config.toml
horizontal_flip = true
text_encoder_norm_position = "post"
text_encoder_mlp_ratio = 2
text_encoder_head_dim = 64
text_encoder_dropout = 0.05
batch_size = 256
lr_schedule = "cosine"
warmup_steps = 610
Rows from block 3 of the text encoder of a small contrastive image-text model, named by matrix and row number. Rows with one number within an expert belong to one neuron, the router's apart. Each number is 500 + 40 x the weight over its row's rms, rounded and kept within 0 to 999. All counts start at 0. Numbers have three digits each.
After each expert's rows are labels from the 100 texts, of 14848, where the router gives the expert most weight on average: "tokens" is the input token at the peak. Only what is clearly more common there than usual is listed. The data: views of escape-time and Newton fractals.
# router: slot weights (text_encoder.blocks.3.mlp.router.weight, 64x192, trained with AdamW), inputs 0-95
# up: expert up (text_encoder.blocks.3.mlp.up, 32x48x192), inputs 0-95
# down: expert down (text_encoder.blocks.3.mlp.down, 32x192x48, transposed), outputs 0-95

# expert 1
router.2:539518565444508477504430546556495502452478456598522501439521555581506427539534486445515551482480471582437523459460466493442559530431473537440519477536528521539566458449506478519440473498510478500512515549509432494506502429438500468477547512445551515480467439456490501469469481503538558557
router.3:546475455486480453434497516517478526534466518564491575486509546507513475491575514460496440583564544540518542475432522480519504457447555548537545475522544487473569445482481547478515494484516511489558515486551462576472476513500520485520440479441451512508486519410485505425532484471514549525
up.3:490482513495485512506454484479473471431495459510510383460595473462536488532484540447568458569508501529535477530473386474532477455472477508540504446477493520530496494545529532486504545454546543550564498488511478537444575445572540580458520465476554574510509490537510472532510566534530531545
down.3:515449452447533478545550477477502568544505572520547521601491549502476524499482460540520562509544534520509485505539450427501540508504539455544563521529477533483524482388523553529489471540460479471542534518483556537506476583484557511456456431490440448484469457483545562491539576539565403504
up.4:507590452594549510521504473507466482488523508480469560561579506491485506559478447526544508467437490558538475524551491496525529505502461474466416572482540514489504467536529479459519498528505515420412479500530579558497499562540437545535520480510556535479518462466524483488502481457546478558
down.4:527541535526521553572475398551541484522481462570508543478471469583486527461465568438449448510493510513524510505453480520489431504505488513475532474560448453472521493607449473461469480500504504567466443503585492561476516556512507488582466517456510498462478511536519501487472484411496539479
up.5:438488445491526494514550562453492484492491494503431500479550504540484503471471517499463488528494412480482517503501504519520516510518543568469541506588467498525519499508555449484529494525477507436463549479485503501563451455441569448539485492493448545540519526405563498613540529504461543480
down.5:472469449447576431533482539452509559495487471432499512443576498476501487501466492465432540531542488451449435521422517514498459497488436527463536532522525484528450556532534543546537477569453496544519526482471517545532460575450443472495534525497452548511516562472561527541522507519508500461
up.6:483508495505487419596547493442534529438453446517546490458577517577534463524583485466550507494450525460461532521485508524513471471552504429451448467585541468597493492541578477546554493560504512449599489486542508477543543479476517410440455434487495543469474542489508519528525514463522515511
down.6:516495413492426409523413565463500577497435482377481477486562493485497538486501491521589510525514507470538472529581433513545536482475531511527460479540553561397494539411489547511510461472508546506555493546474491484495596450469541429483553511481562506539478434499529555474429453490487540539
up.7:464404536552496523595484551457531510420498530528463524558395459505470428462482539561458511468499483533511523489475533494547442588478570484508478466564436506522443504495547427510550473517493503511425479463514530531545511475453532483446517523429442483441483485524539416484522487525487511508
down.7:434504476575591475463529528540516536519471434436482415548550552508522517520450507422546519554513497471517541540559492447448504488464501537535485491542524518532481558546540521511493562554499491502513542554510448535487513480435578452485471467499507469554464514534459542542516566470463479538
up.8:491449500497513534438425551521506510551452453499486457466513536430533529485562514475553424525580532536502494479544461493468462450581436506466482477499467497482493464495465506453481552510515538523527446500493481510499518478506533565503528424539517559543475429494458524432373532486469460604
down.8:524434597451518580534582481467563470474577544463469506505474434537526481518476454481476542502479492538537493496445601495515515567481503507555560515547497485510507458537553526468508498506488480501419539544456462493553483554462556480444479513458446494531431570467542511488453592470487482459
up.9:554538389525527526494544465542477488431492565526494494536486480497451526473458427507509549449519497511459460491539582507537548526491504471554483500486594504492525486523572482472520451488412471522431465484497511441489450508482498606510514479507451465576490519495533547527490501526509445471
down.9:451523613598538498537519576524525452464548449499504470556516529454502460504468584487564418512506545432523506470509481491507459486547459570479490476507447510516514603522422499507507530527609549455537478476529539526462480527512497516415526515455536512502490530513472460484608469495515530531
tokens: "tricorn"

# expert 17
router.34:486472583461472467467499415516469528475481567494504499464556467502532463500536504409447465488497498549439437434476514549466524525526537511489566516458476485492545463512484511498479521520482495473482515542530488537471467449526542572475531517506451514422426484480437505471487557453477537522
router.35:428502509545451533537524551528553491531516557574449537429471489533457399509489504520465430521493471529496487535482476531469514459524525509433549484544461490519515475505527483474472513471558539520509540528529517513531518547474484506536497521475485424445405539478498546461532474447490490469
up.9:378439455521523451625543552484498515521494380495534479514485536506487537523483589479506464527528449477486496544506557546508499546538503454496461509465482523605452514511549479552498478485470591498549522568481459499508402479433487466506563509476508596525545483475523504463524497469427598535
down.9:625513475515463416463520494449509489475517531453495484488517440498507494432428408515540534539507538516513528508561482432510551495461492550504487521500594521418502484449435584465511487491480464513481581494588567419444536446564544451486461567495512492487531472507530463572542501500461470484
up.10:422565511538544514459573503456505580552495524403525525453552503487483579475546457475429452556500536505447438531470395523475505486509482541480442510498458483508496550467495526492459526477435475519528565477478461509537429563488492553467530530496546424542443457476433519575531490477491500540
down.10:518443518422491542395521456485504409549509464514514537561547461587489479492527549494510533504497486457570469513442498530473478504489544490410532466509485469525487494559447471512538533464588533504505463514446502467491493482502459505518414523439552497543534501486529504509476514521496562477
up.11:543567521531450414507498505499528504503441527551536542481520524487503507544406459541484471492409489555485502452541521496487494532463436524549522509564450413477499452500477451441511455530447471511508494518501595459532559456575524533574492533509479455571509510548531492471443487521544496454
down.11:459507479569521568477487553608542527549507420470462483467511497551547490526453484462482513520494481442531559450461476465470454523467467508523432518437511556528483504533481516513462509542525512514496528476553431542509558553427519504429522489521517477508434506416423494517495574518541484484
up.12:538505540500527491472499492570510494545418591504554442510495464501500555459498474419536513478542517464500541448506532508553519507417543528519491473535553515498587496512460477584470483446442455517496534510547533474549504540463463492568521545523424487537479489468480529496546479480464429468
down.12:470506488522527451488533447502498522417565503437528453522523550480527568469467518545552478533559496480482510498543519548479486479545489445542496606495523530492512466486424575504516487590472467439505521432447511451441490486490510515461517442437535492528492561437498484499511494505515434565
up.13:452479479469458455444474496556509515466471468489571447492509546517486545505475555467458518518549490449554513500527558577529488535497495500526547491474517537537470470493533582519593549445448457504543582466485464491422511486456519495487461449516505529513471477514575486476537559479501468606
down.13:529487547550530480562472562458488566558507502525499485483571586469511526538475550499526567489441486506499509496554510471482556574510568529492505505526531528477427577463546483490414548510534557424483474545519565541446550465518495463504491560491500529495573609498514512541513491483486466517
up.14:476477599507481459538542459476396525525481471438487579458437487523579533506515510520462507499434549464502523445510402472469559470475464506448465501533465476413502467490495481483538527523522483549456487518494488528546430518499509534583523523465543528461479555513468507553442490537459509462
down.14:470512513487465486498446483427499451551485471462469494452495511535509525501447490524534463523500439508524424514514543484499482504485500548512513542544456452505437544506533545544512495475502518469493566464538515448441544419458526441459520496567471469457583449502606484555493505537508422500
up.15:476481543464510504515509473514477536487503516489439465497430508453541442446487410543523546460484507574513507478445583488552518580495513535479539567482481516454558474523576496493474528444451520487309509433527509429598450487560489552442495521473467485477469543523511517494466506504536447580
down.15:537569530528502511509480509522535530510493503588534523451477515475444592548468500482457529499532483428530523492533484475490473445556449441444478492514525510516459496500395440470541458579589538472550470563467551484385578486456524454557543495504498568518528570441488568473530465488468474518
tokens: ","

# expert 28
router.56:442486553495493556544452517497513489573471505485471568492442477495464463535472531504449495476485518555430432536460513466538513535483493449513470492564520472488481533532500461453510567476549442529499525485563534549518545490424491467492427509447457500436528503492469518450558548408535520471
router.57:549562483506532542496526441581539468506477452474493517474513506523499446599505553487509419529503453489467402498537506529526563550503557497529566471524452469439472506541492457483477514500502532586477430510533483537461547447537531462459435479423416529445532423494437547510527472488517514444
up.3:431444520468477606561429489493469459533486594524493508493431496466474472503482499511478539519536517444517518546491518537541496577403509505519518473434512490503506476481484503528488541449504488471484520485541437487578538490462515490499497483462493427536500393590493511462475490523519441472
down.3:517470460447532476448523498488523524501468484431522437410539517499467495571513530518437498433533502486472507559515522493482559400534463578515510445557526492492513530485569574503488462491491534506506516579430536519477486549526480475461568526492476540495438606482495509547600455458454480509
up.4:449411428575454530451496579418529479508541487533500487450434541461520468558471506531458489511524466447488580509477518498458509510484460593449506510492562519441436479469539533537510464480499364516492571468445483522516462566533562473507528526463498552431555448544515533465525489469496476448
down.4:549491433480522479447486513556463542483519533491545482567481532553514488501439524509458547585535515527520571491523555466518439501504502474473532462553451493576469530460432504491518572512408505499496493490448474451494480542425530479504410435445503435527517518514434499523540527560473510565
up.5:545478541449528453530495495543450490484500502513513512522578467511518417488498453529605497476501522531449551539510594436458552494485523443524413507560479532487601456449539449546486483466483485468443474486567451429467445455514484526517466506514448455508490514532478557495520505460532479469
down.5:478526444486493474506506531425553464494484492470495525443496457467528490517526489486446503494523526483540502411476468460530494499524435493502543510524498526530443552489480595447579443562456480556522497513470487559481582535504525466453578544437577576545508469450489463496485563481486525507
up.6:508506442560531518503564478477400525452494483554493446462499497445526471524470457519477418543507482550563550482462547476554552489579553462458475564475478506461564465446518504509527531532582477442513486524559509435500482442514494584475501486468440404503448482458538515508493493517587502421
down.6:521524558445452547513487545547576458541512496490551543523468490532482482496484535458541495529482508484472492489560525514462481545431431514421538433485472499529447483546464523471480541476498516524558461430475459488507548538485513461532479512435545602461533544529477474470485537511430486500
up.7:535555446505488480498547500518449483503553535481500536559479494504491519537535476542444485527519536509532508488535507511565583485451545467520474583465517442514529511550493507489427498547479496486581429548448507503563450606472516521565445491516489486536482528438517453475509462451474462365
down.7:462497534504458535490512485517544590506438536493455492543536474482535442507416546399540523533481567541437495523477521470495474494487490546463478496548499582458489457478557454503463586476457470447495565506593461505568553461488416515508458469533471532469458540557503461491524560552513527543
up.8:567565433494469541386441459569443482522466550485504527488450514469497450511486507537453537535462511524513547468502498461479521473454532510526522598508600528503552426441514475483498534494513454517479490529528428460541518502472454546525472513524541548456509466470465560553480473498571491464
down.8:546469429446515528443493500520523506563505528525532482505418497513443493490445524432496462453480520480495517430494481610534464497427508459473565519554498549521567521540544533444480558508530530473460494532531553557560468462500462576541493488524479502478491488548500477459538504461456507476
up.9:458544477505462497451509524528465498488509523576598510529517501483515526517502524433443538460446463496534545437497550507446548505522516440446537557469543492439540475517497447486502473488494489527468478463431507494513461585491410497585508518559535545432571529538499500478484425518530486514
down.9:429545488435514482516492524484541503544494471504585466466564550511465424485437461460473461465416485510533506469482484538545580476489458489536508493465483451486413453550585484546513525480492445578552444458553486523514427549476529560513530546575505535509419510555546476501475497440572514427
tokens: ","

# expert 5
router.10:491474490464507464546467465508475567545475552506446491518489459540543433565529449441506447489480501491456496474468485459473484528517465545486564514580516559544546502448461559540481491446533491593529500525511448531529522517517462526546543518526447411439396464490432504451512475432492541500
router.11:489462466430479552542519530517434471544520461583472484440541549524579488477560509454465498478522446496484519482434489439446486528431448468507568554538514566486564426453522508463440520428477500540541467554498504471490447458477484465530552460451507475473422496488454505526513545473525498456
up.0:483518487499464367517575459469482512478534491527515481460507580439498508617574411585492480506548538531513501470510516496478512508516439469514429527542455521507524475468447506449518462508488429551456447525468484464459497527475510568463554486528452517499444538508521503515444480476482573525
down.0:479440533522501550527501499580568474560417496469551525518570442500552497462500486473476491475533507513502450537516484508415453511463508444503483521505515472556491494492446530518521466543518588526516436481509428459607552474505488452488492582493569505502470494479556558510503512464528452521
up.1:507511538516483505503516441449483506456422540506545550446546440471483479482489495483446558506435480493520466445508520487512490498463613542516521451505570489471520440490501504515422503505423452452533480507528568510570473474478481547459528489523459479465391535576523527510501530507506475495
down.1:464526475614460517514485490506521482530489452452544431506466490505508571533506510540535450557583460486498466587506468468540497479535483541470608495484461557526484506492528556524595487511505536485506546478474515513419444513459461443490478542469538484490528522485455479485559529549505514532
up.2:540541593538493578504416545512490515472560456476483527620478455538512503484531499480494498463547482500504498474444558497531498476494517471518463537435496530581507524510515453568549429442550482451542522489582522452499504472402504429501474524495458561528489470478552520462508484504526494495
down.2:449518479511467506540488502496476579497565560521494483471505490478501482576501502493471480629502493524526509561504424498498432491513497565456503594559481513403512457467486505440500535504454455562478434514524562488491527457501463533544532491527478428497526482548471487485542488461511507488
up.3:507468421539539446478561551483490501517486512476463467452557578443495459542552458554554499522556503495459504523539464549467525464474416511560463497498459530535474469445452562485503533481489521515422498529460455457441466482536475483527516509492504502511548504535467472546525485577543481518
down.3:544463549489522553461488512533565487488475567474543600567440422504455541483568593410451510448478501484531516442521499445525542578474509418579499408486481480505623476529493473518446533493542532544521464497510553509561490570528488526433445524506499546571437527492559508520479554442487394445
up.4:421472453457435557521493486448491505579468544514473475469344506511520424497482515517430483575435492538487497465525498503463549476466470512485536465552522480454514498475526499556463563485466500536399613505490483482498449503492514480535526540528453488441511479515463482530492488528548470460
down.4:489611517545504510514524472519513496476564506461603515510564465505478512476512447499502494510556496545560500514440528507522416539493495493447459477457541538507388512518431462438543510522450456477594471504531548508485599467543526552482467448473529552532509425501465495451564527516505530558
up.5:458508425531528448500468533482563548456533469533510482520532461510442395533513512442487500455537442457547471538444576553516478605490486492483509484518495523551448492531499513464524483486438498522510457569620557444529473457432524526479495543465437552521498532600467468528495464463458576498
down.5:484515545496498458483466411534466444494550520451492477517520537506512528510415541545529589586517583488496519520486471517502443418538477504581468480506498480478479547497496541498429453532601524464545501440391507515447515468506499455510509475452597419469512533510475497450485452446467475491
up.6:513504486522523542415523481524511481495443494453508418550541527569537547494491517467437477549468495467578564565426457485469519449514549473471487507533514522487497534429535536465437582508508487549603565457430506542531461475510490498501416513477486508465541424416495514514541529435420520588
down.6:461523512495500501432479493522635486522572496551572563518460466466514504480519545460516471470499543477473454501472505534461528531495568473517490501461511393514509472550456445513528460472555542565496482591560487483565506552457499551520568526561474510533483525538530516466517497464549467430
tokens: ","

# expert 14
router.28:516531450494501512480467454580530535474482497506430541418561559527462499472516466542484503465464453515498422484459501497506468513483567468415526500462497584523547485487521493559472498521477467567561413577471467584506493482551521528495466511550521426502503495489439467423485547477518466509
router.29:479500540445472505485515430514477515590518570542487548481458541497521424567483514535491458526466539499468484550459434493523537477505468540501479483569555486440469451537486536546490548462540479490576470473565430519483500541436499444556549450506488539480498439449467499516512494492488533470
up.0:532490480503525479553582554517608533515540429424515476552572523593459495532571559493504488510506513490452478541507521533503485493516496441556486507501418555579519508493460472479559489538479489485557459490536534428441470462491471448472483548473419556545542519456517425552542587547439570503
down.0:520521400487428489528506444515409506478531514526450563482541494442441534535444481477536512536485491466563476521461521555495508524499529529475463540481497487444499492451542523461526531470530450477499578460538611489508600451449469381491479473460536556492475566614550522503471401496546494583
up.1:522577576555483519488497514584485494457489445502545488536560493507512466489491513480470472459545553538519500509464438518521533463549488468519526541468490508508494495501501535500442524452463488505559533505431488547523528521505480556459470460509541528506477483499462473439471571475525442490
down.1:477512364440499477521534470495590521533462510594553541544546411503448497456504526495519463485412482482472466543520501562435514460530515494523553570544479493416520509519536503565496519536513484496594471512543531508459464520508524561459502539521502508520491485517506588480475473489543459421
up.2:478476460533447541639555524504501530440515505513505525501452512527411475526409571532510473441464527517486522532542466483506506538458451436492470468509442492517484533555506471508563535507490534516399477540510518466537410490501490495510492494483440510514546494594508492506563497439546511443
down.2:574489540607554458481487500508524455507536495415559485535550458451462571496460500476567499459550496444565490504519518493478432509514530441469516435445441528537411471448463463524508466510530528416488479528511514450489498482522525463478465499485549467491512535592517506547535545585518511505
up.3:510459518530507540482521437463559552546479526493484480535488470536539498444445506408495493513466503520494475515468464508502495560422488551487488561498462457443471487517471519470445552491452555465433606537463554529463572472514502524518425502510511492485521492459501532504581565521593515473
down.3:480520516442450456528439515489444433529507538529595493467488520462474512557530493512431427557443546542435469481531563495526513498560501459530510409563537462581485507516541507546453462473552484469435509537575513512464483549505519506449530511484482454460439481515485538505599523520515479484
up.4:529443516548519492546495545493543471494549478418492507539541499486447500487508501486510493453540479465486477545509532500495449551557454469527487477508444562537498479516501432493497462523498492484639467535530504470484476460447453373443492543450440453525562562493454444532538515482437531511
down.4:502516500558469466485579525490434461489529569536440472497548502460462508547478493509556425515500547483539529498472524472500494482384499582491538507491517518462536530478484512480475547466425485543462547441527496503481499484507534418513530473497582516478538555543512609527533504491599439559
up.5:547558437509485495509578471476490525493539545543491534531476479466483496549453520523491517573528535525538538535512490491498539488556492433536501551428505482484532523474447460479425520498546498442510537511485456528551491554522498547436500532537463458604530518474488548501528498430490516440
down.5:493448546520530500430510484606539418497504446504565498527558580501434510520486516532528467463466498484522498487552439530479505555493451528495507441491417522517510449515431501535498477473504498485526447546499519446442440494582517527493448444518500394540486543519474464472403540476524499513
up.6:429499475416537501530456470494491436505459559492522510448525455507541563493510525494469530457428523551459545495552494561492504488486537546515462539531461484563497470577482438577508433548489479495525545487463457554495497536543555497552544485523595398479490501543512516462517532520462395493
down.6:480519555544471500509490498551543538487544449490477511526504473531514438487468509530563523515501491523494422490554518438501543587508505526513476389449536512515490493451522529471433503528514570516469401509476518517513513503441509522483491544464516514493509521476506518527549525560459558536
tokens: "tricorn"

# expert 18
router.36:536533524518507467448444505527474582551528543516515518475479564481476508520465537444484465470497489522468461455506515502497469443480437528446498568482543515566531439462565517460433483532509441602551517574479449580570510444467451503535449476516495471499447458511438544532497456451480549467
router.37:448572476475442549485504522579553549515488478477436470485569499576487511516563491489464523483539492509500497537439447474511573456493515478486518584555504540459536451476536516471463543511514528533489484558511487517474469433462458436505481456552439509434483488490494442495449458491559520524
up.9:456439507543492459495531541503547581568482497513486545539612544419501530474498515432548525466494506477545548462538541474540532574472463493564463426561555497546450520507559525456463479505490488495500499489489542454485441519506510501468470482510472548508545499440582523530515508503472548539
down.9:498542487572506473519452467548446494452470526473464485545468499539472480479480469529501527527516410494483557493573450532522449429589541536462520555524541519509551532484501492491500452525531479450508501534541530549519469504481587414482486477486550460520476549543425533572481565524490441548
up.10:542585472546534506489486477535547472430465474543550461499526521488443492475485516471511454499460457458563525408513538490538470485522526459579445473429478515506495436394540445499573526456489551440523479489511460474468540560516508488407428511455484436543482495529489565463502538523532472456
down.10:473442482480527486525547528523525521536497503480494471570446580470596555501496517518560572552530542492544544625556530505489457494496483477467518551525513490568536540549495527491518499455439479489558449542432537510520516424493583488541525550553564521516543524431551461531548493475459547583
up.11:523516507501498479447402466508534523499435528549506481472515472527531528457502467472532521512479472538506491459377488524425505460496514575539579459517527557503515443539507482475457498429547497483508585498475455532472546456532512480511567427472494514439456518528508485574450451539482492490
down.11:516519482508547530461431482560519538462497584505485537454482489527459488502557530413463543503585513481548536481517514473526505519529465456495432456578480500570521473519529524449536470488473490528531504425514468559569499491585501508535477459473540543462485495462507528496487456513491459391
up.12:556529427548521438435550517470474445542551522530517407463458508417405505508495546455443566520521488482475513478474486548411486514537527511468484481513505504449471458487480463470591509495477397492494537525457497435503462566548533589578538488532485494471553521448431511530474424445484490563
down.12:499558431516536529486402501503540527605477403476471520474590562502470470445522447538495501511463489459487541480507411519529514593500489456533503499476555530453521482430532541505457498545545459514500465442445446489517473471510487469464572499559463525525465485463531464505494549520467491557
up.13:570559498475493500431471421592460517460486517467554554564529517471497511510488514463536513556488544532493534445501467494499463484480559517513492518472564489448584494520462466473438562509478475545502542451503469504532523518546465554433465499566451461523404428475514471536516523551534488390
down.13:568559483515447508476482517458480610506494552560474430511475530565498466525501523568527576552487477506537497517513472439489453490515488512516495482493497583522495407464548515462473476566500477497520411536501559468429504487420531449520442510512560479422489554485575477451498430483438502525
up.14:517508567578474518554539490503504470490534494451516498501552534474504493502544522541525452558534526507523477540539552484501493435497471401562455482414471562515512555508525483491526494495432440514579405512566476428475505509502468498534465524515439543563554525445493512485548529472522555451
down.14:556557466535465468479492536519468554385524495475471484514548549533534513517444509483591524604504477460515549546533466507509504481485480553480473461552572485500491403499445549464429559489542520552460542480473569478458578443448537428527456448485524472514489470515498539487431478504491458574
up.15:424490485495476489493532523518431494456431520483569413563548476548506507490500555472538504472535506489506504571538484526522471505532495424458481467526378562444548560477471555504512551451448444531461513516504447484491481504472448526480524509562455528474486447516442524464500583495546498578
down.15:526502481554520545470452480441558515528529477501465520499454482488548480510511480560453509509502482470492464471541489452512439552494478435534451534504515487606495418428528468517472491549577571514507477487472470563503543425575507558535460489502373530580541522499518510516461441522507530441
tokens: "tricorn"

# expert 4
router.8:465470449419485515458451455490490566515474567575496567488452443569513428507533466521456521481573500482500485489498529443498549447478473448498576452578533524547486440465482482510472516487452431511529500478538506523572472564503484472484476500500494509434420412546488520499477506451588564439
router.9:474485514434519479498515509470538524456516472530477552450497487576535490560531502447531494484523545506491423493502481498507500523458481442460531552577544463533552419454516457491418553520479467530536534517505452502491534545440570432511535506441436476448430418557525494471460433442495482453
up.0:508422450479518455483493468555486525504439469556483524544514529402364510503471500462527497514487476492468558442503572457476482512521605493538492522465512504500519481495519539535539492446409515434620535520526538435505509553575427521475485576505456489571517509507494503509503500480491577423
down.0:590589523473458411504499524562494535475568531522474470475510515461454468515508451553576534552506551482543508567502502514549529493477447457432431510509545471451485463526547467437535527493548519483495522485471519514449540583477524403519481513458496537451586442520472505461494466521552436545
up.1:479506572554432490537527469508461488432514548468537581481435501532515483491456478526497421499474535493476503489498436465507509403435497510480543491515501579452559521461541531444446529495456542515532517488481419516594510522487531518560490470554500518533465451525564471474444575519547439465
down.1:574513433487489485601585538486472522572587553519521473468565532479453499536509520453543532469509504479541545568490548482525501486509458467511459543442400511487500569498503501506541470490457457531489470503539531484506530507530491486483499466499519474539493464498452513545500523499547541472
up.2:499558517476570633487487518554536509407462421603511465452491573479430487460438544459567500498509489546495502512477511478462473499506588568533536470436558481519506495491509502537505512436521512468519542482514496525524477522530466506516470514514464489495530471496485470506542509522517505390
down.2:520513442521559486549526512451502535517536479433500479557524521578557503503523466524566472528582457409529443530578549515558495568464457506469542514552481428477518508441546574483511507503541458457477488537485457487446443505465580454461521474574480519533483528531544438483460393523470502541
up.3:475508507555533526423434489582537460490496495515491527474392502574515539444480449523472447479488497499498553472468524457456506420504505513488541506537522566455507447530472464488476443505479449522356501414517462441486482517467532499516461535489445499433515443427537501568516497457529465468
down.3:575511483430525491571506521393450524557521495420465553482617483461503468468481459467524521559515481400515456506524438515501526543490526523455527535545476417553504475457512541498511553511494542444604508566491500503521504535513536455520531551511520458550482511593497468523576474457490470519
up.4:551584489551522500508521468460515523526506539454461470461462539445445548533492453536401481486518498468472498463520451537495462481507402513440527528501500439490484429486480441398501442528487489564490471490555547495508485489496508462467510504486516485443516525503461458526434456407473468529
down.4:467598489516463540500527476563464538462496529571494527430603512530480407521467479542499470529492516481474604530484439460489539505469566517448560501529489528499479490496462482460494481528428473464472510483471439461495517505482532584545494499487445493506471480463523453456514582439501449476
up.5:583588502414451480391429478506495542548532548535543518480481407518529458493473509505410497586460535528545538413533437488428523486529583537531538538445562505470556488487533542466451531528544405527523536486497507445530506498526447505453497446566461441455501454539474480483501516548522448453
down.5:440484475496509491515548552626538566504518470560515495496466513473499487530503560523495450457503524451495439588463532524506505532479535557519493456497515465516524522479481447532530583472562515470520519477492439513531533522535489465546504478481591524398511523488495543470502540531443477511
up.6:473500450513491505470530586524512481569504553550496485498516532471458497478451486408522592470510529540507518416438507509531492516453530553492605498438521487498394519523376533511502526504512487456535526483480495553459471521495572521508429569462552456477522530452513532519515511537514527526
down.6:499527465535533445519502510489495479442466507484423524521492515533564450422548505562373491464489464442516490512515563538459473511430506459517493486506473456463542444440494510466502488403428511449408546539500545453515497573499449448505581420503479462512496448535507423489544501451506459507
tokens: "roots"

# expert 15
router.30:517475528450541487475521454533505508572541514568425567480494467500562498496500515521479509469470532461442479464544458459434503509437477471494547488497526495516457414501562530573430564504501518496472529595497508508467531458447565462506534466429460458434427531476484449492511544430476453520
router.31:494466541522507532542428513556567590525418553504478546494547534507495433496478450506531535470515447474528480542535490519440508535459564506527542495546491560530546521435574530551478558472527468552522509478506453554478531436445536456515554541454460547461519504444502471463430495457477486491
up.3:532453514545516462497547454508495478573493495512552424507494536515504529456535485462445470554458500467481419564542529519493467514443534510536512472449483526558521501428484472504477531483474488444434545472451489512476505536487545504547488557468589559541596477467573483486591581531483521544
down.3:468506456498489467558519604432463540544517520511491482487534546522484466565457508516553512560465542489555534514551488454492514557515535411545558455537549424490481489451561489551457599544497502545487447525512504528507551474520440490417480466527488565504525535567451563513489478446541411534
up.4:463507550477455528459498457444413468469447537488393509472466583505441474498435484491486555477444510550519524477455537485512510509515529560532491505569507538423489510535492482478527560529499503493447488448581494488492491582545491571481477390499469470466509505505540476488481501496541526504
down.4:579454521566449529469509520496518464523583462466512484546537501484531595565482538513620490448581455433508556532515532600432481535497456490488497506436477426477488489525514534467553484487463536439466527516511454472442502474510524508547466473489493509482530510505451541534576594523486452476
up.5:468486451457549474437536544507485542489485523570477459520506597459512560457548520503515524553482502501473557404470538496429526442560532535520517568500546476425531502426530506481465497476492434481531594481491490487552558504529521475467545407514453486523529524413508514567477543524497459482
down.5:505505509540495518516498496518514541454529522519552536450489525500516592519453463498545547444551498486546538600483467527570486513507478494547490484533483508511525515475471530480604490521512454466466435536485526520459437474488471487530477507453587533538543586531460513441556517554530499458
up.6:503445426492484467441517469529501490536447428461478525574530481426559551528426437448485472478521479503520512488549497520455541488495482506485512567525512519466436472536496435487473445540581571504467535475399489565465454486540543462469487493492529535471452520418471472507486547472498609450
down.6:463448523452485476525504528510470472473524500559541539472560537464539583485547595456510576556477411505456493558534534498510522573543514471493526485511477506466535581499524473526529490502409483421533515544558485550457529511479489442492504489541488580439551552519501527530605499515466497533
up.7:573509442508580581581474521508438516429557471512535459469467515495513512444459448447546531424472502505496491508475527503508568483585516504440498531465471489461554525522464476532512481505465484499507488488476537534485477589536476478539481468485563499522545519443512500503539477493426504494
down.7:533501481527465440456527557484490483486486445469524480515544513577448510491441520534502504578519461554512533528437539497486515537475524470482480501508523486577493473496528520486521502428528482516514516482497506503441512446493508575447514491456525483481502552512485487508570556569481475535
up.8:469442507541512479518441467540509507462535542505578536523589498530484468559457555509602537498557500506508529536487584532464552530471501383547455529524401425500529529504464493563498439540456512524580459544534531453470506463471460431471524493496439536577469552463486460466544524451419510474
down.8:537523534498488452530565537517568524498447459465514488473476490461499510461477507490466481449522572479442519560527540463476458511489450537512521478553524583513436509523500566538506419556504497512417538498503494560455489517542580485510478466441478480601518555439470565404524494573460395496
up.9:628499487501495550582510484593443569562530471553516565478503521519547534478477498462513508535493469465544478589558479530538563457537522528486546511499450521513506498460491504470496450449473531508554517572500440496494497462473585470496513480425466523555586473478537553545503525517536535439
down.9:471521489555482492526481585483541445494489451543484479552424543443479542502499553533536476521494520535490496501478541438480522517488590408530514517501463485483540543443502520580567533567522528506507481523573516498459489489497444477486515445516430502485485505538442521463543519522513430557
tokens: ","